From a checkpoint of a small class-conditioned image diffusion model.
Model: 4.23M parameters, 32-pixel images, arch dit, width 192.
Rows from block 4, named by matrix and row number. Rows with one number belong to one attention dimension. Each number is 128 + 24 x the weight over its row's rms, rounded and kept within 0 to 255. All counts start at 0. Numbers have three digits each. After the name is the row's rms in percent of the matrix's.
# v: attention query, key and value (stacked) (model.blocks.4.attn.qkv.weight, 576x192, the v third), inputs 64-127
# proj: attention output (model.blocks.4.attn.proj.weight, 192x192, transposed), outputs 64-127
v.20 085:143113120119142127081162125103097114078181168134109129114106134120119129134099139121119079125109152186133127114126137134126141136141128125146113138145084145097113148123142147138122197133099132
v.21 084:133128118136123083143178120134157104125088155113151122100152156088136093149108114124136135145106120151136111064103168102120150130124140100157084076135091092153127146131142134135132168125160107
v.22 095:106130145164144149147105122135122124091139125122147183173119096111115090111146124130130192127141168171077136161144148120110117119126120135151173149096121120140119119174128128211147115111118101
v.23 093:114163082136133123127088127166088154152073137105114113095127133132150115122111159098107152139105118154114148115142167100136127114134090148073193173118146148092125104118097119124176152097114133
v.24 093:119119128136139148087114129096068132095091101117125153102150118143137097177139119137079164127140113154126103124126120114118133083106123148143124112130138105145116137120140078108123083173128109
v.25 094:100136131184095113156156150111193090120088073104122101126129145144128094114126139122190140165115104112118165090134118115123138146118138128097095137099153120138121120100112110151177106098139156
v.26 094:105129146102154129159182128109120150119130137135144169099082091131098152164146139110156132120116132145137101094124152134125128139137089147119122184116111160138129096092150109120158118142150143
v.27 088:193109155146134090106141138138142124092148100119111109109087128128127126157139134125146129116137127168147107129126143179136152131152066146137110176113127102099141126123169129150133083124046076
v.28 090:128127130133127101122132137105129133143148113115096147135155144133142132164145097116121130083138118127123139122110145144126108150100147151118132146077130142145152142195176107133114108151151186
v.29 087:107160150151153130106121160161154099171210111073160105129147180100080099151137147118100115101098132133130167124100083144153113165084137125170163136133115132116093125168096123138157121112127148
v.30 088:117148113117133112085134133123055137135132177117125111111113149143091127111124122122114083130186120099144103118140151148108133124132134132128109133171184106069148092134125142149144094110109141
v.31 089:100147144142102147097068113116125127141104146124140135161145104126176145137133128096144108174114139104095120133108127141126123143102161108147141091143153161138136128148155138146120161124129150
v.32 080:167090137117154137139158129121160090097122144074155136074134126129086120134138117156142131103148141093134115152190095155144130119159098135153130108140158053109135125118114095109130065113098119
v.33 088:113112130115137117104136126147151111093126116117131143144122125102156119107138108130125128101134126184080159142110125127117160123165120108162166188123146121115143129149179160174145122084114137
v.34 093:102127116140147098118158089148122126136119114134111145145141149097174077176144118147094145123105132139109143142117154134130132138075157131198087096108152088115152130119125122149148128151084122
v.35 089:117112120145131124100157163093114141126117165099139132118164079162143105145121159118130139119112149168122118117172132084115144158093112142147163160095126144120131090129073115126151120114160159
v.36 090:117150132161126129091089148129117117131138135124116121111133142108126117116141129135094113114136068135094120094107147136123145118130126150110082078102176082142137091129111109121118124123166111
v.37 085:126123095089130142123114117104141152158121140172147127155128135106116112137130146083115109176126120137091140145135151127096073122117112150129124126135131119132124149129168161146159098155110121
v.38 080:145139118090106127164133151143136124101140086145109086127116120118128176165109120170144107119127140138112124132125142155126158150164105160096072177118150171104164126135140087118146117162149143
v.39 089:153144109129134123130134071133124156121114102075109096136064124126109104086129122124155110122167104129113132087140171149165177137160100116108088137174126122131138115098130165114151156070137123
v.40 076:135116162132138133158108159108094091147140136119165106129136129103068126153132134131143155091112121172096156128146142111128130146150138132169114173141148143166133128107128051078098112142106131
v.41 084:159116077120098128073136159070091137160102109135105147103115177075150145143113119137125107126152114115148116126115117134141136152119145135124142133155197172145126113160084109093127096154124139
v.42 087:128126159158149139143118171134121121125124077115133151183147121134111155137145075127158194138152101180119151124146133121135160187121088144116147121133098123135135143130119097146119143120133099
v.43 082:090141112099139138143108147138082148118146107146117191107135111105136166091127130128080142120129151121087139113135155120099158122130059101132192126101123112165120129125111140105144136124163111
v.44 084:134116107130136158110118111140120138137123151111114088137112127094126117090178124163116112137116090144121096143119128169150132105135136149103148135141165161149119140134101137098132129102159123
v.45 087:084140139142126121104111112139165110105125131089140141120142130145126131137100103094125123159133127078123151120094062111205135086128119125086153163130095078165137151113114147102123174142149110
v.46 096:117094133126089113089140048119111123136092130149160142157099112164143080098126100129123127128118105179105102141127153116118114110092182154076129156118132129110120111126138120134153123104097129
v.47 081:144107152159161144134106114134149139106111145142132109097119167140119134119119112099126120154099115136134125129143161154116133156084146114135113121145096087121162127151131112077114147164139129
v.48 099:127140163129131128099152130176152116120110097114132121139117144047081149126128133180144150115118147118113144121127130153142160131095088096129133115141113139090112126167142116157140140117142110
v.49 112:133173160120134137102153130177118129136157127139139140134121126094139104123167086113132120162103138115155147104108141127118135125155125127115091167144082095164118138154086117104138135103104083
v.50 096:136088193153128143120148144115139102093190125094151095113084135142099137088116095110174106107136123152110138132166149163137129131181144119136134126175132090117100107158166165112138118122129116
v.51 102:151117165104166137122188127099096135107096122122154084181153120121172136121132123133124131098126162173142127107110143136140112116132114121136137125129125129079166105081145192140109086114160127
v.52 094:139135112104125113159144147116145106138122165160138090108128127126118205123133132133109151166147133159122146108087139126121144116093110144118128137130118110140187140134162118089108133115144121
v.53 112:097116077155135133133085140150151112144180171112087146138132169170103141119138161148128128083088101117135097103129119143143136129147125126185161109103157197125091102170123121126099114127148109
v.54 108:125128131160135130121137117156119168108122181119120144166124132077121122126142068126118134146126138113115109110061107139115132115111110118117123132089131116147107102151115151165126146138137135
v.55 118:174127114121118103141119090068113147151147120156121114114112112156161149123141101089099115123109104187140158121088134132133123125119159156129099148127150114108164084157119126127108133179154149
v.56 090:166127175129128122080148093156115151175136074097150149134103131129159121160122166120143130123133098123143127115129145135137135127085087098129100166131125151114182115149184104081139113128116137
v.57 082:099141156182104142142090124156109122173154130129108176111108089161161135136133146090165120114119121089125172112114107129114094152089112120128137143115145116148143128143176063123098099134082139
v.58 086:116151149096169158132169110142107106091131121100145145180109124182119134069124121146177133125121102179136104136104140134123123121127144131105096099142155147139118137091153112090159166145115099
v.59 096:104120117131118088156139146136113061137094132156151077132138109144144116097114192142153134144105138118149167117168106147090158131094122106105135117163145129101163109136118118117125098112116174
v.60 119:126115131101116102185182143182138117111141155121139096128115151106108130122133140167120119104106164152143152149142129109117112117103136113137114166127072130149204145095102076110110150114160130
v.61 098:133113085137142133133136138113125153123134124131124107126146113187137119165187089129127145155160144104115118131122130132129132165125142160114073124096113131183102170154131127080096094095138139
v.62 107:112134094129126124111075123119159108156097169119123100118124147184134128143103179125118173099127066131176101142162137133125152127133097114155100112109157160140099175122110096153101097117099119
v.63 090:133138167124137124132108108112181136133133096131139131119107136148113116126108129154113116084118128141126146163105135123149111166130120149079127163131146089117152133140131136115120134077122120
v.64 108:142131104165123124165129088160138138160150111181125134129159127145140106113148129122116108129124095118142174149126142134124153124121138118173133098102152156096135118132135097137141160115148144
v.65 114:151126094136136114120128140126131134117124170102096107162139142193142139110139126125136118141146121127203122133115073115186134089122138115132131158143144125111103128129126102130082129189128065
v.66 091:155121135119113123136120120136145119146136132164124100135130096092133140136118118138108124140132158140152127115152200091097135128090160117159125108073130106141106141119123126093148101113113151
v.67 114:128143164126132126143136117134168124109139102096154110125117106125134114120133099113122116105100096109242071119109122115155161168129117159145169147088131135086130115152160121146147148153126102
v.68 119:102145113124117102145108121132113088154128152100141128146130104111136122139159109153107109112109130115043078113135155117144123113129093123108153118133123107110135095124147123120115110124109198
v.69 122:151108125158112143103115112115119124149127133126079121135148132120109128177151155115147124148110122173218148136137149125143140099127124127146104092104126155112136133122126110090142171118148160
v.70 121:132141095150099119159075122139180137139145114107133144180093154103124148153147111122145112141133151167178112121140063136118109127121124132108113087128114114127095107152161130127120121146146091
v.71 097:112128119125112121146120173117125112116136162110108142164127127106129173129107127079147166119116183044179140142176100119117112140131132120113084176135095155136130137133145148152084118151139139
v.72 101:138131118107110136145121123153097129129123128121091147145088097057116149126147133131113128121102201132160117126131084085075090126147120089110134153122130120155102114112148130129125136108129130
v.73 136:106126101106121116104128158110118103112116109142101140171118119103102121112148159122134095151156161157058124122142213112102133121092126122107133123133161128115139152147134156117114123182138192
v.74 123:144142135152088116166109157141110128138146151117120143167113175104128136113113142125147122106109121131180141132122060151102114131112132123156097057150090116136067117104131142135121135143137075
v.75 110:134143093132133142130127129076151126081135110144122162164131133118148150098174126120085124151142113121158121113121137135139123121081108122125066163155174121133115145098120149122116170160161189
v.76 126:148120150107130116126102172158120121119117173072138102082100151142134134109132114104157111138120136117141114118134122145170146122114108101128128163119150117128153140128136140113094142134162057
v.77 088:156158111156129105141137143159099094113112116126139084097129116154156138147109135131151145156155110108119121083102146131106108109131132172113100101117075106118147133126123136137137094149151097
v.78 107:138145121129146142162113159157124102129113131127146174153114123103147118177142174166169188134127101151116091143117145130118134118124128108158127141139122144158070087137116133132133111134102169
v.79 105:098129120134101104154107187118118089102135088146108147152151111123121126152145100076121144145132147085068114150129139092117138139124151090146146122141123130145147150118167108134118106149146124
v.80 114:131107091142119137120118134080130124128143133161148121132160151133130102152148131126108110137116125122130131139119127137144138105161144127135109121124142126172160145129170145130139128107116106
v.81 110:151100102125132104124162123126130156130094131107159121129100119183084113143146115117142142144149108147155151121124163115128155116066159138111134151075096134088088148136111135090127117127132126
v.82 107:124121093101152130107074127152081168097147116116103120115139139130127102165128122132103160105174155117168107136093168132128112097158084113140121141154107157122164184125095126123121128128093139
v.83 109:127136126121142133157153101152107130121111107137136151127139113158136138125104110124126117123166099106111093129136124130126173157101156175083099079139106117111114116120163108145114135139135081
v.84 108:138133122153151128132102160126178152142115155129137134132116143131141136116095118095177137115156155185140154113121119121124159128134117105126111164139148101163147104121088111099193109109099109
v.85 115:118129127133118103140099114125116104127155134139111115109108082057127125153139083109083144118136065157186113112121112139119129169131104160131154141162148126148191099092148141146124131113130138
v.86 114:097147112102119106122147125115123128107125129169122112088092092125111133170155132152109153130118094142121137107149115118119143164144160166069180189124126081155113070125152131152126143091128130
v.87 107:125160146149164114153109135147107100172146154124134111134124165112140140108073121131106150128096104118129089110112118125151130162166130133142168110144149122137157129094187135148173133054141148
v.88 097:151106108141103122132171148143167137132121138135175145106149119172144151111102147146157081123105123122120154133149131129113119098141095135128133077103130092104095101104144120139117126212156111
v.89 108:083172136095109130112157099098135109123134137125158063137125100130138112123149111112146132109138108166133153161202124114128109123145094129090145171100127106121087180129103114163116119119130127
v.90 123:125103157120127127116103116186127107117114159117146115057115117104115073103134096096117107124132109146163133135166142100106130119118102114154124117092111132094121113157181121086107142169137167
v.91 109:130075120120162100127139096089152138143128153122124087130137106141067108151106153148118126077134186121083156098105090131138147153126049137153171168156142134169116146106123138156113114114131120
v.92 119:111147079118118149188134124151119151101146078164146116141096147112131144144128147146157135108133065109115128158125111130120137105123151169121100138146073106115148114116183137130163120137109137
v.93 086:117111123152099158129122103167151124125122083170164108122098128136093064143140144087103127141118165133141162148146128137118122137150159137142114117135108108086094104131066139125131137092082168
v.94 114:116126125131160127139168123121186167113164128122150145163119126208120142093137130182124141126098125125115127116097116149112139135126105172120103144128128106150130124103129117118117144160140141
v.95 107:128156126147144115152134143099140150119113117106122094100122153162169136108076153141146132097092127164134107117172145127128129151134113107131076101149182115146142081157178165104069120147118137
v.96 089:143090128146136119179121112151135151110161140154161130126129151091141124139124154115141139114099150104124105124128070115138120152178131135135139180190158106165113126119127129122150128119116067
v.97 093:141083131123145141128152145096163130126144095157126113152131179097130136131102126111148102132142112122128149125113125167115178117118106109109096185116137163131103155129149077153148155072129146
v.98 100:060129133148120119120123130128155103116098124138123155146133100129135124112115121094149094190160126180092134133132176098102105165141164141120111125077150136175142135135097164070145142111172139
v.99 091:101145077101150142103105128092113126141141131152168130160134145140190116100129144165138145130137121131111134141107180118102119082136143121146079069076139156145176134126091118117110141106125141
v.100 092:127084137091141119099129141150102123079185098138158188119145118112105117158151089123116113102149096190099147149105160149121089102132130135167145147130116149101098156130167120127132110177117130
v.101 091:093108124119163131150127103141083146128153155130097092105110150146111151121084116123095125089133134082113131134108119113162127110155130122149165143170098132161094154106140149104112156155099169
v.102 092:148185122093108140117082162127133111136112084136161124160095112172128133114123132133133146157174150128125143133119100101132133110100089114095132115119137108153162153090215122107142140135158093
v.103 086:118098135176075142105137137113113127117104133163130119123175124129180137141168161122101088109125132100096136116150119139109108119105140132137162128127114109112150131128140164127115103171083147
v.104 085:112096122132129106080135151111073169146108150133124102120117153173145116109140093149133153174135108141140112140133156117126116125132100131108124165155145179166102146154117163084143112157152165
v.105 094:111114174101116092146114078149118155108117083190141129147105129127158119142086123157155096122168145170092118191168165094109128138137156120088146137155105142080124154087140133150116181130085179
v.106 091:131141144117168139067125094122172106128085158140151059122146171154130145164120145125103130109121109093130108083133070149127173139080124110109159159101102140069098184102117159109150140166105162
v.107 092:132108148121166114140080170131119111092115112052177161141141151116137124119096107131178156122190109125119159140113141092135106163163132138114098084168112105107118099125108090157120176122107122
v.108 093:129109137135137129147105141119113126139149143170121153103163128106096127141139135084108139124129102142093166134163143166091138173093122150155162115155183137105140108103110136094149108110075148
v.109 095:114131086091090112116146124132138132110133162139163114171146135144123126107104133102132102120125111139174120177106071140131101152125114157126168131092141194096114132089130124111137134136118101
v.110 085:134122112099099154142132159076122152135134113132122103137132127106151175149128109152120103157144135128100116166154120170120129150133136143151104091094146134157175119155138094114113097142121149
v.111 092:162153120133142148145099130131131144174141139114117128115129135119139092123167116120134118196133128097132114104133177149103149167147175096086110109110103115093088135104120122119105107124137127
v.112 099:098144090132134132097093128136117148121082157125159087130149101156147131129120179128076128138101138122156116123152141122129128115133112149156100079142175129122142128113075163124119134144104118
v.113 106:138148133144113117141135075168121123122129165149136111104123129134149115122097169104114121125129149157132122122129137085105092108134144079079135145083183106113105115126133160088142144133136131
v.114 104:078110142157154185117133099103156162133140124107114114146111101138105134137124132084155156058130111125114115144159141152124137147128117160104123147120118143127094118164090136124138115112109148
v.115 098:102094131120136124081116132097141134105123125123105129123115112120146110152094128167157104141140138123089123126100118155128107154139121142103149125155186168108194106108133134124121128120167088
v.116 109:124154098147132174131176085092183100136146162132137140141091124098150091139119130078119109154113146140124144115135102134121119117139105104127121088098090137130148160160104149120122160137132109
v.117 103:099131133155097113068155175159110085089110150132103188127132095125125128156118131102102125108107114121128116115139142103125123138128119104126164141108112143144156121117128108110117113161103131
proj.20 085:150152126101141126128151104071142122146110118143169099121133096150122105170114144171152116131164155160112143121101142108106132079122123155129151095111084138097172142115123085123127114118150181
proj.21 086:132120121150149130155125182111110114161154115119120099134081080141111102135128100109125138212150078100146180126199093095113139115137142134149127131156092175133120093139152118092081135126144165
proj.22 096:147117161100141115123168142161077137142103102118135157135165126104127104154153117122087085134138142152172141137168184144137121135119109119149139150153180149085124058143098124081090157151170115
proj.23 103:083139162160125076083140111093153148154119114117091079139097105094138132088126123100144122147110110104104089120072107110118139124147117066108139110119129121121131129141100158092107170081109104
proj.24 089:121134127136149144136102138136086156127111089128138161118179122150117081151174122144110070116103142124121143142134151148104125114112124144159133200138180137153137124117158126073120128143142142
proj.25 094:076141138128117156123134120120136092131107122160147109121116108100172119120119103168131099157158138146135132113133085169138141125149138138143161114143103114107125140095154178187129142165159103
proj.26 088:122114179108141145124112141077124116153139100142111098125136093124163099113149125097132137128124119101125131120097113113146143099120105097146129118140117096137146139108124123154125126120136130
proj.27 100:142131105067102117129110153183149136138147138136069133164108126130128108140109113147130108153137115140084120154105124146175137110126132144175154105103112135159124150120101140164172129144154148
proj.28 093:157090150104097136098147147138172130099103150135107165120118125133151148169119080155091157131143129137143087121077135120097142173114134131124130124119119128101119126155153101134177133121158118
proj.29 097:128134158129145141124126066131083144069136085086102163131115113092153143116086073129110126120160157111125164128176119090097121122140159136167114194108133114141098106154164105135125119116129123
proj.30 093:065149086144154187134103127087097131102131109110125108112127118143107163134145114170157089109102173063123095107167148118125114099138121161105130101138108104100123117147164130114137127104114121
proj.31 088:124145127169097130129167108076112153123107117170090133102135149125109157180158111098164129092130135154177140119144096157117146110149104137105142134104139128143128095178102060132068131112130099
proj.32 094:122165142141092126105129103101147091126088084087084123139123116132137115142109130150153145129125141168111107151089138118146100087160122118156172174097131119102114161146164132127123157093150132
proj.33 093:147170115151127097095113146137122172143118114137118113103137176156141136156145142115111114126153169175135098120172171129145151145132152112118097126149130158107162133165126096092117154096108186
proj.34 096:104130126147129202118153116118095126135129098127134099084158098144169138094151161132092130127161111093093144136134152141093135114116137138175137124110149149159147130155122118107097145180165125
proj.35 098:137137131080134128143066137133136122105122124130142085131139142111134092105165101116109109137138121159131137114162123147119134113115144174133131109123098143160112136115090130112104143128117140
proj.36 092:112083107151108135089111126108148112156113117145142148139137101113143116121140150146093142136106114134134124132155151167131165128146128139123123161140178137158088112149125132126121117121118179
proj.37 089:119154124121140165120141114127174143114131100139129123093119120132125113105130126147155107133114161084146148157158164112132147139106118100173129137155166156156144151116154109084151142157121142
proj.38 094:114161104149090131124076109190071131159097109123119133169151137137116137143119108150112138150110128108123080136123131118135103141119130094140147161150145123121126129095117157087117134151110181
proj.39 090:146140129161126084142087136194165133155121171093064138132119135103127144107127184114131139132120112081104130121119123120121135141123102133124106152087125108109128113158122126149115153105094176
proj.40 099:120125093170132189155154148106200136124137147117186082099101126133117170168133125140186121134089130109080147130122107134111130112153158101093187122126095103083102132117067131126089141147145121
proj.41 092:161145135151128118112098080066136140138100086125113097143124158088146149107092121097131141093125114116136171128136098105155105126135108055097081113116137115119131089140130079132126153152097125
proj.42 093:145115090092150119093132068150133128140094168129129125075163095134129095168138190132116100083111146167157138146101133121119136103122114129177167126101150115142116137090145162113107114125122116
proj.43 092:133159131128125145121129132101135101082125153132130119115100134139102140134120142129131109130137154101120166111115108122142138120126132152149127095133111102175128123106100137100122119166143139
proj.44 092:086122113155123112117113200141115133162109139112125138133136085144121109156110141102119113149141103128111154149114150154136110123103120122146124191131126155102155132091145132159147121127182181
proj.45 091:118105140154128153113144135158144130136124162167118140147109102145132141122125162126131162129082124165184178127154117112148149130116116132154176139113166154128106114150136091119156138112104138
proj.46 098:173097149112104135084144116103100131137100186101136115157122089121141121136115128111137150091098094086105094125117113117129155105142106075104101112145142159126105135141099134115105131099126148
proj.47 093:147139144121127089109151152134083132128116097132126182104151096115112072127123091131138103139156143118152118129100137138137161137160111145119103142150153092125121116130150132123158124129131169
proj.48 097:094111121116160115110111113159214130121105110095134120144141100130115098103122129111125115125187171123152149124152132123151113130140168105133126123109110146079127099121124146135165100151123111
proj.49 106:118158063123105073127110120190130106144108173101123113133112127101095161082148124125115142132146169128115156120160163141092123110141138121144129125088126091135126109153154120149129128179178120
proj.50 086:125104103127130081106146127108142133139143134124122139104125136134132129091146136068121134122175113138118147126143160133116136159138139147192111153132110125145133156104098140107141156162140103
proj.51 099:121083155162107147120103126111145152138108110150116161140107147084196158099098150104119125133111121137118178135079146164111148203130142109103128119128119114106131086161117136071125143134114085
proj.52 083:099114139137123130105097149086100131128105143177150116159117125059128139156136122174115131125131115129110120109110135129133090137153094123082133107123118203061129103100152172104136141125138102
proj.53 105:118150154095117088154147122125153129119128166137163099132136145155117128116120091129157129153116109150130166149139148132110125142122123110112108125119159159137135127116114130157136168157110127
proj.54 104:103139163106131115129147075152122127158108077129133108162133112139140118113141124119140078139124142125135154117103116158077137190149171121107144127116105150141147169144124116127141142143113146
proj.55 111:127123118138118134140135160068104146160126094172159102120101119096169130170126152119132118141108124138127116125069120145135143143139101114118094142201121155069158104146155097085080141126111115
proj.56 091:145131093139133117149136136107121111124126188092079133113126109122143129130111127208168144105087161120120139119136117133141125118111076121142142131084174150105159146160131100097153137138104118
proj.57 077:164136129110143126176159130101125099150155109130127109146115124067133128190127094163142127121120113166120178141144153126127131124144104136136115128094127151115136168121140113123135095110082146
proj.58 080:094091136146121128067106138066103096139127109119104091102113104175150105090079097112162123170116104149124113116121123127194160123122120173143132099132120060162124187112124141101153161140114136
proj.59 096:145142109144105135126119118097128082145123176149120101101149127123144164148150156139149161088098114105127140144145113112121136125107104125120103094137144141168128142123147168126115147088109092
proj.60 105:125103143164126143121099143132123103124125172135151118117144099081092154113122144147129139105131178090137152106188136151095126157134100129121138085112130142083112153123150178136138131176119158
proj.61 099:160130116132125130093123101132091122092130113092117167136120152138121153180111153162085150120113122094102140098151148151136138101108173121164143149108122121157140122125115114102114101102128120
proj.62 101:144117178110092108148132136128133094135110113111144162136176167132129116164131106150108155088140095071137103137150134165130136141108092133099137130086138142172131150153106136132098104126079131
proj.63 084:131125137121139083114158114110117118121138109113079142173112122088147134114115163121183111094145112146107164099056153149173124140125103157147108141164131113123129123121099118169099121134110113
proj.64 108:149135141152133108100175132139113116127124128138127129112116119126136140137107117115138128125155128143160120118123123132156117122121101154095123127098139129134123121140131153109154097103117133
proj.65 098:117149115138135155128074135176169127135126128145142099111141124126169130130143101170127136144131129114115113127144131084144146116144161094142140151154121097111104115108137151126148136087139168
proj.66 098:112161098136122093140123142119143100113134147105116101139119106152131124085099113107093138144150149139180095113136162123150115132132129106120078116083141135142163110119147123092144125179110096
proj.67 103:171140105152125133130083132111145140131111117126135136138103131207133056127126148128118118129153067151117112138194067134115141102134088143122152169156107115103112114148155135109096116113122107
proj.68 105:138127138116142128105112109117112113120135097135119103138123131164122097132100111112135125136162144111181162108101112134092134103118135119122171157165104110126094146101159110105171098094134145
proj.69 110:103105098134117122138166095135123135173126137074180145122113123122147157091118134113126146128165152094149136152128145138153118154126107079142046140101126149107126100130148112082116136110148084
proj.70 102:127096135113107158133089125147091089105143146107106118140138133143133152116132176157138140135089073112200138117108163130142120148127130135157108121134127130110059144111118122120101115159135165
proj.71 091:131135132124138124147129131116142152174115089134161162138144138166136122114149140168124107105129098125169166137164163137144112148126077173147164111145101108115088097158104150125137112130155085
proj.72 094:130165095167113097101133122124176158156102111115155126088131145137143140138120109157122128128122106127255107127143185148153138106127143112119090146124166120168044160145117112159096146124123151
proj.73 121:088104125157123095102162122136128099094119136147123107148128119104118121130125098110135153146125149134134161145100119138111146163121144117116149144149106131130073134136125153137117122047124108
proj.74 107:144116092099146162145108138145112170170137127123135105132112135114157125128115167207127111120135091170127102115165109134121147115130129145125157079119137167137086194140135119114116114153109146
proj.75 094:114128130126149125149156111095115141166148158128101122130105104111111135120101108153149140122134138098173114164132145096101109097120102155129114089121081147145084143131172121133128146099145120
proj.76 109:111126117120146146125130128141110120138158100137122178086097103147134128129117136157114131149123113165065108129120116105158115116114113159163100122175109123132130080119167118125101125082147130
proj.77 085:115125172128117120136127093103153127174095115081153115117117149125158110102095111100147130118156123116077142106157178189101131131127156139114139115113146154114105124137103095152150138174153136
proj.78 109:127118109130126161125134142104140096126133143130146078114183139126124134090160117153109112120127177092124153125157068137074113139119146125120151129123134135094077158122085142110114124152138102
proj.79 090:086150097113125079107157127151082145131119125138137112094154123125119151109140128112132118147138107140162113128142167115080131120135141159137204103138124120160090118106121132126106146108140135
proj.80 109:107150161110105144141128099116149102094105085162157099129163148075121123068154152113091137088151142120170117116109142137084118132127110100117159109110113118158137132129117137109120081148108153
proj.81 100:179165121172150120128142090120120142169150122148129121117136158151070161140107115137118101133115131149119127151136156108187116111132137159120120136117113107089127139112116121151151125127103104
proj.82 106:125136162097143139119147132125136128112128161146119135159122136106101155144127118136149097115133155140135121107152148110121084121150117158109151149181099095109158145095128162098083134116119075
proj.83 106:127108127149152183143139115107149127096136126081167120146110162129143114160113095107123114140139158103142133149145123127076107113136148122138101127090124119072134102127131122104172136132124127
proj.84 106:129099140130119166172155110136157128095114099140110089070132130138113182122122135123091165147150128165129180123133087112143110162107146121130126087144125109100143144149170103135174148123138097
proj.85 116:103130138134114164125188149088157107095139165129112136161134133110166119134167120162128165132107135100101111137141109104163127149113164120162091157094155131117132118119127155119185140119152071
proj.86 109:108140127166103132109131117110105139169122143150138149145106152153183156119129087176131168099145129103131126151142140122122106173121153117129118119073103145140101056139126178149143124140119129
proj.87 101:130111164116117114092148151128148137144136115194102080145110104169139132104146128157105150136127104123139122148134082133112121161154122141183103123102124123131110131128118113117125150111174123
proj.88 092:130129144135151084157088122182069165163140124110091102092126124111103134157110099118091113129160129150119104160161143078173146109139109118145163107150133154122138124143111118081081157147093155
proj.89 097:179136114140102156134138109130108127170132110109139181172124095117160117147143118150111166108143125168133170134114125130117133147123117088118115141099162122135131114125133144162145088139103132
proj.90 116:137141102129157116061149151157106159102144149121132122135094098143115102148126091157139128155080100093109149108110130089134128133129122144127147131121120124097121135160136106098171147130148099
proj.91 100:142141115100131084159094121133066123141111121150097118152116097102164116104119160162131146127136142126153122104148138102133142129124168112105119143172105153142117140145126163154101182117142117
proj.92 120:141097115117130105147121152178112149135140138141150128167139130102129131146121110128117123145159112150143086134131128148115130147117133133171131115112113120138099087117107125075119101144096136
proj.93 087:150114121127126138070164129087128145073096132110119139131105153154128107176103121101084147144182132148154140118127128169127121124109146064142141151123141170122131101140155106099140130096121143
proj.94 102:106121183139118107155118123108101144137125127122151099117116119145159138114116143148108124133164117104115202129128129133108143140132162088126107121110143178123123130118077132163120142166128114
proj.95 100:132121115163110109157145170146151145113137076158144118116100094143101164135149160103139128141176121128125141141133122130159118137130094135148113110125123150177138080118082100132113146154177167
proj.96 100:118084114131161125131148112104122124108114162197126125094117094093116111180119136121136132136110091132152115127128118120119118113124145086144158119120147141132145118117158117151118105144138128
proj.97 091:135106082154132114114133141205114146113144176129123124099113123085127154156135143137133145139102101069136161165190111114170132142107152143161113125109102191101166131119128119120080130083106103
proj.98 104:136136127121117132133104123149128124124128112122163126116165120145104120140154154148151137077125118105088124145136133144124113153156097113121108162135088129100137130123176090137126079091119105
proj.99 104:166127099131116124158159157115155143142147116111113133115157091129161117148143140172123142139112138089138087119102137116150151101124137121192147167122121092146153126137170152136118121155137122
proj.100 091:124120147134127085116170111112163083161124134225161200092131177121118131135144110135122130133111079118127130175141160112148121136121110156148162134115149087121130128128107159149111134126120160
proj.101 099:067100122158132136191130147132098162118132109118169072144141137150073163112124117122108121187115123113124132140139137155129102138158139126168106144103174126121110113088102130142122083105162115
proj.102 094:135160113150126133137155131134144190131156140145145061129111148169109161147118112128141102173138109107145139166122098131091131093111145090115111108153150169155131149118060132149119145140105138
proj.103 096:125123142132126109097100081081171100108134119138122109118136130163139152111142083134082127129158134126127128130174120135119140126125134109120147123119114117096118134141099107176165163127123095
proj.104 090:113107128162124131116154126123126166135109089146101103103144106146153131147137126134139147092128168114118104136186152145131146125152107136107149125109172102164133173158138134148082127105112160
proj.105 091:098107077166119170167112140116133113169105133153139154096142107121126154091079123141177141138120113111106117147127155133163138113125112102157117144135121110128148148136102116157135112140149098
proj.106 102:128150109126097071106134141152121053143105118120124135132123135122147142157104133109166131122143137121149107118125149148097131148133170130063114147126124108123148134116116118147146185117159103
proj.107 095:128142137150112146122163081157086169111107098127141100128156165104133168135136137130141128100110091091125112154147164119095112116117147104100159114134174161112096117142122204104125136120100117
proj.108 095:132113082143122139117135110126112144167096112168129145145151128119099123117158094153108119112124057114104135124153114143147120082136115134137108133104155111120123163119114143125106128107120119
proj.109 093:124106174149107158114126131139091105132108138085154139125161099091123112123117081117135178095145122109170120124134160130085125112127149150154117163139145111109124157106156118129149122103117098
proj.110 093:142112120124134126158128123131155137135135139136088085106128090165113154163130142181127126134124111112129126103080116101116136091107131102131128112159088082133156135154128120118099136150166149
proj.111 098:113163145111125134153180141113130119112126140082128123117100119120155098140116117115119128142099162167112160115125094115143111121133133071063110130118156134114110120099105127142138178126149134
proj.112 122:103160117103116135102154131135129150144112096103133112130155111125158109121111076157071128122151167123111104136090133135131162113144148123173150177131151142138114116134205101163149113127161155
proj.113 104:140141132117123120157115186148120116096147079136141131159139141151141117129115082128145123127123166165135145128131123129130136120145091175101115156176111120136160117150137118150091114125092120
proj.114 110:098102082133119090120136139116153139139134134142111110134114154097112137139147127153171145131119107072111129150102160127146123127116145086126116093153099139146151131129132107116106119128115138
proj.115 103:140118136129127097100104149115135106153102118104127094126092104153155092108106119060104143169158138139135122142151164121128172141111141110108134086121167106138102106116091121133143118144116156
proj.116 103:132133182115124086088094159107141121115115112148135137108113106089169115168125117159136109125145136115158118116094126152111138132127146148117121188139103124133086164164147101147136122131136098
proj.117 110:112136106127109108099114081187120121173103108156130187163132172137120149173133133164080140117143101131124099121114188137128108127142136133143109101161155122133130130133134140122174168136146151